{"train_examples": 195000, "horizontal_flip": true, "encoder_norm": "rmsnorm", "encoder_norm_position": "pre", "encoder_parallel_block": false, "encoder_conv_stem": true, "encoder_width": 192, "tokenizer": "char", "fusion_encoder_head_dim": 16, "fusion_encoder_moe": "expert_choice", "fusion_encoder_moe_every": 1, "shampoo_beta": 0.99, "adamw_lr_other_params": 0.00093, "lr_schedule": "constant"}
Rows from block 3 of the image encoder of a small image-text matching model, named by matrix and row number. Rows with one number within an expert belong to one neuron, the router's apart. Each number is 500 + 50 x the weight over its row's rms, rounded and kept within 0 to 999. All counts start at 0. Numbers have three digits each.
Before each expert's rows are labels from the 100 images, of 14976, where the router gives the expert most weight on average: "responds to" is what is common among them; "peak on" is the class under the peak. Only what is clearly more common there than usual is listed. The data: simulated stained blood smears. In brackets: how many of the 100, against the usual share in percent.
# router: router (encoder.blocks.3.mlp.router.weight, 16x192, trained with AdamW), inputs 48-95
# gate: expert gate (encoder.blocks.3.mlp.gate, 16x192x192), inputs 48-95
# up: expert up (encoder.blocks.3.mlp.up, 16x192x192), inputs 48-95
# down: expert down (encoder.blocks.3.mlp.down, 16x192x192, transposed), outputs 48-95

# expert 14
responds to: two lobes with orange grains (100 vs 14.2); crowded (77 vs 40.3)
peak on: small cell (60 vs 27)
router.14:552507562587436480576481512486592497528611588451469569520558490523579478516546429524524476507526531576496453496522443395567537504522562467557556
gate.0:543459401514491463544536544411500500468573510497526527583573453463518600414517568506442574459466533471441583474528450551625482461405507471431405
up.0:535472433544447454548551520428504510456618454503472537524533470490523601446507527473488580415495485452449563471560472578649502509412538520448405
down.0:431487541388560513519482512431485468398449514443504518452468543571533463549534562526540467459544519486431536504461540591358540578496501365558489
gate.1:581507453507529440551547500557457422440503592490535460551527538432539450549488515492414446552563506451460470485425410445488543452514472499424539
up.1:505590423481598457474589591490452464448466578465531505488467519445547465580539486435446472571528496485579511485492488492511552469558517507440520
down.1:483451518495538539573548512470515478545514602584506529555527501536542467466501487536514544427458520519553492612482513513563521521451494468493473
gate.2:521498582471538435474583426484477467562489508456470564464482501498380502596470474514430518534459466595433559506509439426409484528430527565516454
up.2:524517453491451563520450549505496527481455531536513449538511517518628449405498513428534457461526515471547448445567550558574540448574516456485510
down.2:478456443516566547533501489455503518498506463494522429484559500507428561439609532546456542540423486473531560423497508614636504519533541581476522
gate.3:393504512430429516430550513509520517567470482565496570380512446429460444504493504438557478543588465508530446531500543464435555482391577459494552
up.3:424504464459459501464600439512493579553424502553548586382510446429484491421515442466505497528545493566468465458505547449463486432453554459525562
down.3:553418501540452500403454520476489462418541583547481436529520515523481555531505535474426484441556500551511451532447534537477428490389561564436470
gate.4:540498470516437512528444459604451531477528447555487522541549473509502428439442444480502453423517482498526484482634508392434428535424499502491517
up.4:564504521425471476452422480587461539484442444552462492470460451547561440451420390495468466410433520531567515542521496451493483443387438494477511
down.4:499605523433471485422490551540550456520560547519552550581480413518419489459492574466514528551511546459426532500575545463563556522569530445529426
gate.5:479450445471430572466487619491598420569539476538502391433591488552548471403458500380498518540547535589548557515481499539426462500464582589441513
up.5:506502472499400583495434534460608410596535523523442488468541553536593502484473559413510486497459538490520582501453484534439465512397520559492470
down.5:532524506541443486549554575570458592474521515498430469425477572507477537561467507506569483534465515547453338521426496481489457540490476455503487
gate.6:561567515451540475453482480615487578419530603527495497555432460392523519410569560444487492589504495532569581528543468459545540558518484543514536
up.6:568505484442483576566564454518545521444556599438462552511545546503477595491484545538460432602480475489511591563485430445507489550555423496493487
down.6:505434517399385461435541455515444515558546551565476430527512483542514440486407391699554533489435512514560478494501449413519536605530510418473530
gate.7:464582439481509410478475547482406448482612429454507465535521536495484588453468440459517542503565490484454620563559497479518519530485430495409447
up.7:534510514468516570503494501544583471500375548494517509533490428528532462585524530529439456470425532474479347465442542515441502508418519445544467
down.7:568447501437485530441513446541526455474547479569535557477474487488553555470470572510482524507402498513516551546516559412518522462502529545530486
gate.8:503514543458518556419574497544539446511519517511553420514543432470533511540536470430481480541435487519480471483535482498472488454490505472439444
up.8:452490452526474430525423456427520458546464602532492438514460531552544451430478530453445503569476454468516570525449382616603485538455445617522481
down.8:485560514602579498589529529505482549523462517459565519438501506522459548499591518481436440546512404492479513448564447488544513506550526474426459
gate.9:511542532629364528532488420475540499441462470471428449526490414529549515531508544545559597500474526520439394466460547493504504459452547457480606
up.9:538480459414552396552502495487422500537491504446570535447556471488526531571468391450491523491530553528522508442613507580530467522583486553560485
down.9:523493427551430445531514570539481519537508515480549448513436466419559503489531600447500559483516507514466585620576486520583410431560510500570535
gate.10:508499524448603391522521441454536499549489464525471559559509471497488549558448569480543414506533571418495568399543503455534485464468492470390492
up.10:457554526582374552520443536477550467428496532455511487595472564513500462518432546449542433511485520494526465500475524508461545564493529543506447
down.10:491480404450611501506492521433475490477515485447545509524417435491470455358470514569525449538506447401540535473592528495493468508549484507457395
gate.11:621540406423507480536552526478428480369591507491442517506464460474467422523501448559488465527516514447572541488522499457494557558559473546527569
up.11:582553498480534446523466570457485508414610464559472465499455493432517454537549487518520468551462534508587552521495475474483551506569451522520504
down.11:512544553491519429549519477476418483485490409492507436460510487532470591451536504472549449659495440518478523508475545471461532559517467527531508

# expert 12
responds to: two lobes with orange grains (100 vs 14.2)
peak on: large cell (42 vs 9.9)
router.12:490570496376492454489549507512448486427451438555488446490454492481446526504489515546417607444538485507548520550517513545441551505465497480485381
gate.0:501481532467578549487502489473420415489569479363462536525522472529559534476564473505480462515520466467525504408660485412533583528624498538385428
up.0:478500516505582570462579556554448438458576557482515501469499412453445504444482531456489567467530463470556500343567432462485454474456462537530570
down.0:488488534502500525477452446528435541485566510371372621480538517498508419462553561507527479495488589508536468459531625519471502531483542476485485
gate.1:445528554489561427511495503563463479519593483455524544492464503478476498449497417506468592511490505485555517481593435451482497503516429406495527
up.1:526490471579474496533493389433512538474458462516519531460448558421478475592488469525505518497406488518545456546549461425458498506496447480472508
down.1:452511541513449456451587544588555595442435490546587516431457515520522427500600498570509470528537499576540478490511417500556512506509460464527589
gate.2:520525475487545499421494523464547529595455456529506448496511480471568465462542434505488519497390456531558516545522505466461432500374519436442456
up.2:540506496459458490560516486602416489370534541486443575498502527535434495528455579477549503572565523466456478412447476499502490491560509572525502
down.2:523493517488455571472520573454463464485487490602451519470480466492451515495592492445457542518521517462447565543515533453522432441452520454524437
gate.3:627549397454481468515411492522477516474484475518448525489504530513451483496477593460536530455604442446541458434559515473518470555545489436496541
up.3:621511486525504401452550520511462518472491496505381503562508473543475462496459509403431456480600508527456489523533444485520621620509484390473521
down.3:492394537503505533426614479420448420560475562544425498580455455414513460535518512526411552424502524486503379507472490571492541518522468526443591
gate.4:443536559505501520511497438514561579396515519513569541434479485508540463504520413493492467515489565552512441487550502416445503590507560425548434
up.4:459486492465467542500494487418554510411510415526554579491465558471573547513521496477461491485509606500498470560597469472432531464481577487595416
down.4:444476445456444500541444491521476510511419553473514493398463505476507537455447447547380561445502511535563572492406486479629449529481524500587466
gate.5:499526539496487448573465487385455523476558460482495415494437533571503452469571518497541495515561519492484556414445552512517507530558438466503536
up.5:584543504489497499478352393486547413425458477468522503485463492543442509543461511471527417459417435478518593563506420561527511526534507559589463
down.5:443468448455498533482460495498448457539513535465546509567491467485473438563406518608505481457530468432545391505515478458543478457431598416470494
gate.6:487495515511521580543594418494517507527512460513448503573547425534522434580490484526502487485515473483502528414542562552471485451516513517461436
up.6:411468467467589658532512492470535496504550449591443541532525467529506490573491500464512565446434471409446469494527552508376532506565523490460495
down.6:452528460506570518553482538472584559488515536383501534614423428566489444462550465490579439501545484644580463532562518523567473495504561531549519
gate.7:459492532482489425520400492506453540508563466508538546556544551423468541468492546476422542505483454515507566536518490483475546423502466524472497
up.7:522435534473507621458467544504476408502512486461488534505455537497504398454555465478529537514488434417475450485498486501521402506492502398467500
down.7:507574505476486417497523483488395511512464450573517445542481487425484595536429573437490532497318527529495512498519597500516553465566507455528545
gate.8:453461522472483529522484447568533464538534547566485502474567438434493452476499362435525559494412499531561451452569525618461526450480578421499482
up.8:580475570511504484518513518632476413512484448518472497430407570558477459434499468483465500545471557429520484491471464407460504537572487530467456
down.8:547474502575492514436385444485511514558490523550478530436436499502485573452471490546528467521538525530551475540499629431427515448552501568578527
gate.9:501485440515520575565556530536539508476527484527456495470497468464488427598492482471486440424479389497523465488531446479441511556526482462440472
up.9:494472467466511595539595575577517493478580462564450478470540484462475452514437419450500425446459394541471498473557461485387574515509443444484478
down.9:507491527459491397442418506517582456502492549509550503447498502510504569449401501519489495397544555520604499538611493551602501609537579493561468
gate.10:522375499536461551510452460595480459439438511508535504497447469513462495490497430549561399531549498483437538525505454583475508427480452457409475
up.10:488607472502559485437539504476531484562587457538439442480537501507563490450477543440458558510460525522551532416453525463461527561545545512568469
down.10:479499521503540506581546547480517493453445470501489532543585515527574490515469568539538562410502537522515552477420540394398530637434504576485549
gate.11:550470419377421508508548473464508568478483606485484462422465483401523602565503575500513390511450477537564543557516485490495486543468530554466507
up.11:515547541556509533507406405514433510553529450439479485585543491568446447552518435517434553519462542493405521479513490466515394461442508429566527
down.11:464465570512533450518528486493528415399572523441527478517494524448456559439514471487565498528414480504499521423554538481500452513482486431427453

# expert 8
responds to: dark grains (100 vs 13.9)
peak on: large cell (54 vs 9.9)
router.8:526433380411513516476509573464515432524506554467577521496524496566498584432523409515574560468456444469431458575425478478457518456463443438625498
gate.0:471570604527480539514496513540512505541463526496555537410513410534513482521422583523457617566510505421550499466498489516507470412498511561434492
up.0:517517549547401544476534599517580562474505499476448528474531482544432580585513457472544580524550535445366480494448468501566478381529510463387453
down.0:481507543439606479494479531559460483518440469442396430548505435515509487484530538447538526523497529492494609520510480430511417531514468538511495
gate.1:560563455504456411525435578418450516459400566445495463450515500480574504461527511428534446580529482455549572613548496566534521475529442424519451
up.1:560558498458376438495486624489498493467406589487508436424542502487640473461488497499461449496548459455467525538508502522524438465508451506483474
down.1:449489477563449593520447558569461563498537538564535476478525542448473497430481401481511490485468487565502500502560458482453516385532554491546469
gate.2:414572497462537449514514488576514550478517602467525520526513518467482504628477497546541461470523454476413591579511462469473521531488505653487511
up.2:569393515494482502484499475446473500504462416502466496494481458532501476435490569446485590502453543526579425460472559508511463507536496381485487
down.2:490460538468490543494482485528539461479571574500499429517573500478510490461495435501574494507535530520565463523511452486571516496386408395517475
gate.3:479437543424533438401503354485481458571512573486435502582480512496493479556552510597556485502515471495424527560539562495540536601563562417459509
up.3:507432572350491423439393375480474425519448566478442519483508539493537506547557397596571521461545477502412492537578543455537558548565572566470501
down.3:522479432513476652553457573547529535471422420478490485487476499487511525600468451466536571487542430556585475519500438564544475487544503432592518
gate.4:470450517495466483430448491448527505549461577529448458454427528515506519476539485513519483502416539462469472433437415511414529542425502545499445
up.4:513474497520501524484478586519554499496493630528427520425483512543461527561534481460500492475475537427478530485460428568493499521424476571460421
down.4:524535527416502510438490467458538587438440430511493520453537489490555471511528498536508472526575545527433539587523433580482475471489567511536518
gate.5:460466546528487429474524421436435520439494459539558547396511551472512521536548497524500582562492477562539493522491479519456538482431395474533533
up.5:514494419537484546546439518540576443555489558450465501608493437496455472466479431428489365478521494480534440446501526490580481551531589534490534
down.5:500424554533508563521409516417476512447451468519620527500460463581496475558599572590526556494496511539544524451513455438414532557510434505528557
gate.6:533575472499468535531526538480610557488521445514448545534385473440362518544479479553508449574456530447415437590475456413584477463518499596513524
up.6:516500528518598481441455398548398539535469493586489466538502476492509502525511503552464501452501568554504486491445573582485529529491505445503572
down.6:546431585591512578536541420539560513465429555530517474497481511514463554531573459548554574463383531430547462521455484523499586513509522619451505
gate.7:529455455610467457596607585449440445451565481574482433501482545514516567590525536411511500441404457504486544539481570426515505454455529465520473
up.7:493416446628480478473565594509494523436536459602545454491488509512533580559530527401562495425429492542519523560511535443471457437468512540451407
down.7:475509538513576513472538480459511442507420507484492536529512508567551603479488423425547382544555453422525468483471542436411437536515496566514513
gate.8:483436496385549508490480481497428532507463459509536463479434444477474498505437538510482422527517468457476456559561487439626492481479529500524469
up.8:472499485463571509552503505472407556548499462534489495525495499511437475468465493544413506509513512461484454443501486542490459468533479495485435
down.8:510518482491524438521500541471469505428480534450486526580427553564578503550479448523458427457355500511394429468486519435436479442405552488442545
gate.9:574523565525488588519468547531571508493475431522467512530451432522581500522497530497627532511462453523516491486495454541388463531529478512570446
up.9:520504505513501613510471561540582496534502473566490532489465488463579516539504533489580482504484442528468539487528420570399490522551469508502444
down.9:555564602568500406479504507546460587442522533542466462417468484458445533472541504492539456525469595459458467459566523492427526364461452517521489
gate.10:478481444463517539506407557437454603468412530497494522555526513477436454507424579468423435468516501489579429572495523521443548445414525459462431
up.10:521510561511485442495593419548555456525590504491526467429480495504531549509542451546580554533485490511457579410508452450527457552584487516526553
down.10:535499486454611499554495447480473511478569434441433564541444501482533518366540523483430436529539439499545507556526524494537597548474535557556478
gate.11:579472539505539501560472487568542531480446425545434516520433383549498515515531370515478492550533498467548559496479487540480446419590524530536438
up.11:442506486484493601457485536476462495506555583497552492486526644438496458505438617481536464519497541459479430572499410512524529588438462422427533
down.11:516490523509547558502484546548463479545506556472593510487460455476428494433496394507537511524551525547478417457514436510430542575482553538559515

# expert 4
responds to: lobed nucleus (100 vs 13.9)
peak on: large cell (31 vs 9.9)
router.4:500490506513533471568532395456522575451481463498428495490513439531463604501481525524462510466464521439575513546518531455550504448450538634523481
gate.0:497526515518507539490541416609507505470568415514502560455503600560504528489592551481470513478511591504516468563518455481516469581549387514523448
up.0:448503483509503470512440542400495465563392564490517492528506429448497475486445447510540470559549445563533562456454526564425503401462568456437583
down.0:490550406452516452513505425496503518523543505499437531445437464532482521503486502496588477378484502482472553499567634468553491501523476429475487
gate.1:496547435511513628530510450488574455514482561524608461526491520460465485479479515425506462515474529468548475604546527394518522504471497483545557
up.1:506483547519506478396479526452435528469524390433473494556459515566522535497452483525482481480508502523450444377525495598484484520517477432447477
down.1:534498517517434393436494484430516550544488464520573451517567482466473509464505507358564471519518528434511534484442531545548445537529610428518530
gate.2:478491473423490556519622527368458449474460509552356409512572512437463559431563448469462462490509552550497429484588504577488484443504458459541471
up.2:505472439461458548522596512350468452509493497502338448516573519504439508449566480469450522499541616595475493535597550540525443434458452465485441
down.2:569534395462405502486450470505557488597495496523478498450437479524415521530538473547424529453580422504510466508458538456479437540546480440461465
gate.3:426480509488476573569503529399461365540494505473426467423429537532599494506512511500426492443586484482427431482509454471553428611480516402428496
up.3:479461468482472543464524547404527444427492453558480481506465503475528536593484579562483534499536379409492462531438585509473466496513523558494414
down.3:591495465593523482537527530471433555547470486540430564450529467518412532547548533519508468532542505507483601507404497583512526483530477485433408
gate.4:464519513466510470427546522500474455443499450550496477477505493524578517566478480470470484551453495525571536392385452478513534477504550446549563
up.4:489474474526511485456486504486429480471455387560485420552515506510562523614444478458455534558459459556555518435467382460486526457544559440533519
down.4:467504410605471510588469480491543499471441584462511426473435477457531528477511495548508429549553543402481469477484456519437527476493477405504511
gate.5:472489484574495574514445530561637504579520443505484461473584473526561467484496532482460479510485543530428521520458497485489439448478426425453458
up.5:484517485556502578496508528549638529565588464545477456468617470521543509556455517492490474452450545536470506538440538444467424441530468426496436
down.5:501604569531478485463551496581545527474391499543497528549494478473516473472533480447485538543528520494499500523514501586430543497567516562511519
gate.6:563509439455606538443428559585524467548530557482405429427549535499464480524483549399474395557513536495468546507551447470472519532457556624476527
up.6:564490505514571649441435526533509532496514524472410482463478570533458412532454530458511464596523500506455523561567487473455448480497537603557559
down.6:516434554458509515510451524593423445505396517496427561526530497507471537565501501512452554514548461559529627444434588504549469473483492462400437
gate.7:494535444427580474572463434489428485555547562509580479558522462502484514511518516500521444484456575503575494515524533526441544404526538572486488
up.7:514560444508472529558549487447486541499561524459521512514510493436564539484519472500600496482384527538545494421552538433530460412392526632488403
down.7:492556452509545569464545499421467527492405396537517519480532468491436486559502495562505560499498453388500540562463488445546531536492552485519472
gate.8:523470516373488529495493470442470436490464566445447481487450488510431522494546471465411501460563531489524451410460546450391544485507500472511496
up.8:455509483457460482516447509459458534481485503445447529536509507500496503443530548512397469482594536553517547425538511482407552605638520421501528
down.8:565502484450503506499591361441430543513594473450499467530531455513454510473560460539447466488441497538481497574474463514460545511474539460503490
gate.9:431429455447425455484534558394563436510541464570413500489541582474453404432517489450509619457452547493504552499437468486513464485434485513477485
up.9:558557500483587556507469453549413557518463468426516522502441478552573512595440536505498397545397491451502488483549462556593499534625530501498536
down.9:510505516462534477397468521587532466511577527475499452531541540491574543457468577491440472479520540461488520450470435474457533538393540586516446
gate.10:517568499458535467517635569454536452531481524542521450532472441412570571474537484408519569501461516478534495489536545586464434436500538539419506
up.10:579480511405450472469468505478523507508428597512467477491551498467550639547486536441518463448470544574531491533440599575497441500510483499490491
down.10:528458493541533490487522471549475524562530512395558516411536580542515501524444433469424569513490450473539548519525595586446584562531474453464535
gate.11:477572500456514496530485535452466494566484560513520490488502498554461545484409407551477444412513491446421473497517461549525460470522463526490500
up.11:598369501428477498407462462501481442568462527417499471502465500470466508490498479394531517588490527465541536553452566555383504528530552571602528
down.11:480512475459463580487553489510571542459499426507491580438478480518483506479501570513443485481513507493474546444596569584487433533433579455447468

# expert 15
responds to: no large cell (100 vs 14.4); crowded (68 vs 40.3); spiky cells (48 vs 14.3)
peak on: small cell (67 vs 27)
router.15:524555494468560508493548405500433470568470559540599497584569504561457442495472507467599598489499625560540504493482565551477461505454544501483603
gate.0:536491524427543407527396453505601557404512387453441534477516479435488532432512459516544508462581490423481528556515513502492514448464454534500490
up.0:482511540448543405454487446572501507415541453442464588484511444489574488515450491425527452471527474494476468506486519550558518482498509591456446
down.0:456608520518451584530596583493457370443490643448459510525543555384608579485498457426519574506550564491477551438585506480476588467479557468516530
gate.1:462518537527432496520507430509523557547458497552572439517480474434451473474450593586502395527435456540456457493581666441530517552553559605498472
up.1:575513516527548451528501489536432483508569542403568463521471515455542436496581512480450520497558393588492582452483515519453494465483526589434484
down.1:554491494529477455496577490501513502504430547516544401532534458539443485519537475465484556484437565486512479387521527505590601454517474516505591
gate.2:489516490489483428567584552524564461503427471494551469509438504438492492515484464632468553493470451468512513529487501474400466482471564443523627
up.2:512609534509488475536476493426502491536515435458530506517442516414423493551466422571528596478551537458536475557465409510383496485437533565475532
down.2:492509584444473372517499517541550442420497491499538502489447431555535556462485417526558593516627427553594500478500591545530564554453445494468507
gate.3:532570478439547404475458530443508587537565486506497579533381420522415515609478533420518564566524492556541556551447562432518493504469534545524459
up.3:460477552542410558525530443566596395445433555432462479467548581490547465424450454535496496449514515449437517478571390502543515510457501473539557
down.3:468471516519530500541429486588530507500451477568502497489571554493475470503493645485495582402548500520466532388420507482486602574534552530535551
gate.4:561440535490526403539471608448459571657493563471466518493471509504548484455505474517458529483544570492462502460543529497470514438550457537518533
up.4:453473509456507601412462483509565485462482476503503513458557421452481572551501492511492462514442476494476478551522589448562484515433513453538436
down.4:516471481478506570575450468399477483562455460490535499413461622450498472489460450465492529545553458462518491521436482460485570468370538558535466
gate.5:513528593540507405459519396532495540550494473528530428469521446538486423585516467462444543576440528474497466475613553449518515520540475454564446
up.5:470496459423514610506495597468449447511542588482450575533480480415500495492530602461509527365516458451571533488437454576479557465509539446495511
down.5:468462408532472507606588492488459483595463468480445536450442487514434465565508396454446530587499438492460365468550525456456512613547554551569470
gate.6:489470433464455520472565461590554557388541519503467575546458534553497561493470536471452509504471546534513479550522468514498588482480549457526490
up.6:502506449520481547486584427587542568376568536481520532553477551556499571481495513456466493559475531555532426585501485608472596546476542501509493
down.6:511394488569489473488516628442372518493450529463527580455524470438530520504460483429428520489462544562507489465560483548499498433536568561451449
gate.7:490555449551505505477514422554455510552557514554482473501561557535417494455509502443517375501460491553416520487483479421486489441524433478453489
up.7:520535518530486709496532477514533526520474532455522474558478493518511471494484618435507492461464470478503509438483602446513472511544452506465561
down.7:454413482505494516532425440405465501507348516544495454563527497554583463515623463575505451507429483479581454448499492509483463460518521436491446
gate.8:401538478483541441568395472485468469492592472507490518453475505551445480559459451515418576526381556552593484549536505450393474463462571511565454
up.8:488566490479583410485548492509552516447534545464408594579448456471507490497434593514444482516551537576606464577565562512529528468603545461533569
down.8:597469555449502545528435467474533584507497529607522406450473519455519516462496440472521577564553480437532456615599463496486541515504550543423595
gate.9:434471545468457390486435503506584455544498454543442526530461539441425491536511467583498467496503533481477480461395421507416476543528486535485520
up.9:517541564490547496489491522465473462487479448523501430528509521452555477597373511457455581483462477436659489495569517465489508487489568535526441
down.9:524490468462565478555508593492535551507483467492451467458481624492423400421521477471437473507510474524517526543473457442460488538469495446495470
gate.10:503503462477457543411489499516529512461498457545541653524496477524568480575448489492560566495440500422520487497485530452545436482517517408455537
up.10:496517563487535439502459484515541567437523489490421455474513547513464554467557525601471442439589469530513563489524435542549518509506484550547491
down.10:510491400592419471538502529467477489577612470546531442510513521582480594546586494455509480536497465449525574469467540560504564536544533495529549
gate.11:441510457574516413471535508408472476502516465559492503414434518446451569514478477547526460560505520437431514448411468494492497499552528347409474
up.11:550445478467489571549557445585538517458483508460459513566461546573625462534505572503468530467531450481494571435573478512522502467391474593462494
down.11:506491563498484415520529558456477464465446531479428491451517476573446489541437446510544521539457483542476629514532450512564570579581500371524524

# expert 1
responds to: kidney-shaped nucleus (89 vs 14.4)
peak on: large cell (25 vs 9.9)
router.1:559530593521520547518464499469453470541454401446424550553478523508473438576535545562462463453471531456500420553405454509462566520500463412390562
gate.0:497540496408485439478516586488506547508563506498551523496472515458471508443477467465485496497518539528380397545467496442460526464573477515486385
up.0:428546417474481400468517601478532536514524521466536484518509551478434477438525408470486457540491561519427453556464494453400559510549433539438385
down.0:485452458429481681484470557563596528465419535567600456433495555490516595502502598433506537484493436494515451514540448454428488460456535494416500
gate.1:391533507456556410527518512535471492533480423456413515541566481482564386569502522441452509554439512453456387526502494471540507426491511456521537
up.1:472535496480553397486558475463508548548499448488423495520650459420518375544464509476461521523509601418475440574514491506517519460493497466498518
down.1:408530473515541464379554478482408556538536439424481528471452542376463494538461634574484543427443455457493450509476550422378467445371482459465531
gate.2:531514484514461432502384514552529533527559535558480455555444517485489495488474493453486511527582499484491538479543385520456549575509524444543536
up.2:530496439489502542391562486429589494534501508540407472534509478558417527465450451479476547478480488472494432545444476458489471465397491524437420
down.2:462558468492462475448442465463518507495550575464457506503492536561461431486501553564541463558426587494486489506425572477555452433402397462538383
gate.3:544522434474469463514446554531490441563503474513478436526542443483525544465484541520600462488506503488510437499520534523465463575507438589538427
up.3:572513460453525535511415498539503458520526434497494429477476509508480499424530547476530425542489457530493524503436429563424436629506430560455510
down.3:513460472504503596542392619581512510495498524494537471427500532451468516562536519517545513492472527527564490425483483514489466459358514435540583
gate.4:491479421570550426594485479547492531576521479564540464564473520534545495477454459518568456533518494580504505529491442533464617550481610470506526
up.4:480481491468476574403499485512487427401457513508451547483501463497448478509534481520414603455582535455446516454521521452566461484458478527479501
down.4:438400482542506537541538513559641499497602495506507484526514493451569494525509488516522535431416612571445538449419607432566535466472466470519578
gate.5:498498571531476519472564506528452520462456465508535532472586575489522538500459499533448526473456516521492359577461562440387592519391485549428490
up.5:514505451473556494520433530440564487540556527484480481498411434534468473514527497485528474487557458447531615433575409534568382533629512472581497
down.5:490492605453548403531469482469386523405605469551527466515441613579518516499581483479445456465524533539468536620463510487463564573510488498461412
gate.6:547538449452536416472482486477440537418490608493476668464512461590420483569515505547514525525505483559553471477497450466528457510409523509514470
up.6:445465516565479533592479494478587506594525443507515389511492535459531528509539577447503407476538526462447459465446537528485513502538511551449554
down.6:564556578500518456453539541503508505446574458515540418521487505437574490495517492612506513476567420569572586510441511531424485536500512581488512
gate.7:523527551531453496464435443518454504478489542444539531560502529366501540472522416560431539505435450460483416456459565421362582531463500475531462
up.7:465450486494488426520582541445555499506488462545459450426493451585470493514459584470607511568508563579531529549517506560599469535484587497484479
down.7:433414500563486553455545457503502465392495467480537525539519557478493526441493529545495494543512521500467468567485536464513516482525540589517468
gate.8:537530478451493546461418459546470549513552492559478516538480476518365557487511567466481515504412487530517500503477435450587520594524515536525475
up.8:550536491474490488457431405522482533583623479537396522522449479420467564510522521490499501493502533517482580455487477478551464489505489479549458
down.8:519468477498550398540492477554493500502460409447432441434529547522442498532520502559563552436599514575481511550479576526598568549537480559515602
gate.9:377505466547522502554474595466455572575460490467460534457495552525474515500506570545475515476447482576489536552503556580503478498483532482508539
up.9:489490480543502552555470570501527601581474446502456498428492543496402525470488597465436492418508519569547512582459532644528509522606543476539537
down.9:503551484551509445530528456503501546506516435509497464609516518498569554529505588614489544637506538481528459521560554418420517509456507542531430
gate.10:565514535535528494588465575474495506565478474429436437548505556577405475517425497510511545529526490508555563471534501410557521509569474492555517
up.10:519467500535480524509414450497534480506562447575504523516539516529406494493484440468519476429421480473457604496541492482527409530471491470469428
down.10:468496490513510531616542516458564495509479485527476544460453567541544505560505409591578483597506467514528447626410620584538530527504496496564513
gate.11:476500563600485466481485477508535525551431487442501512485457621442480432464525426494545443497469460502448538401432504446504576586561478556534491
up.11:453509446440489542536519493491497500420549518486476505499542394552478511513476561529482517507519492518590458586534472566460458422440512432462455
down.11:528472476479485543507558508516489497489459451466448528427470541482531435507524524535475535506513556489506560479412527576606419520495583502526556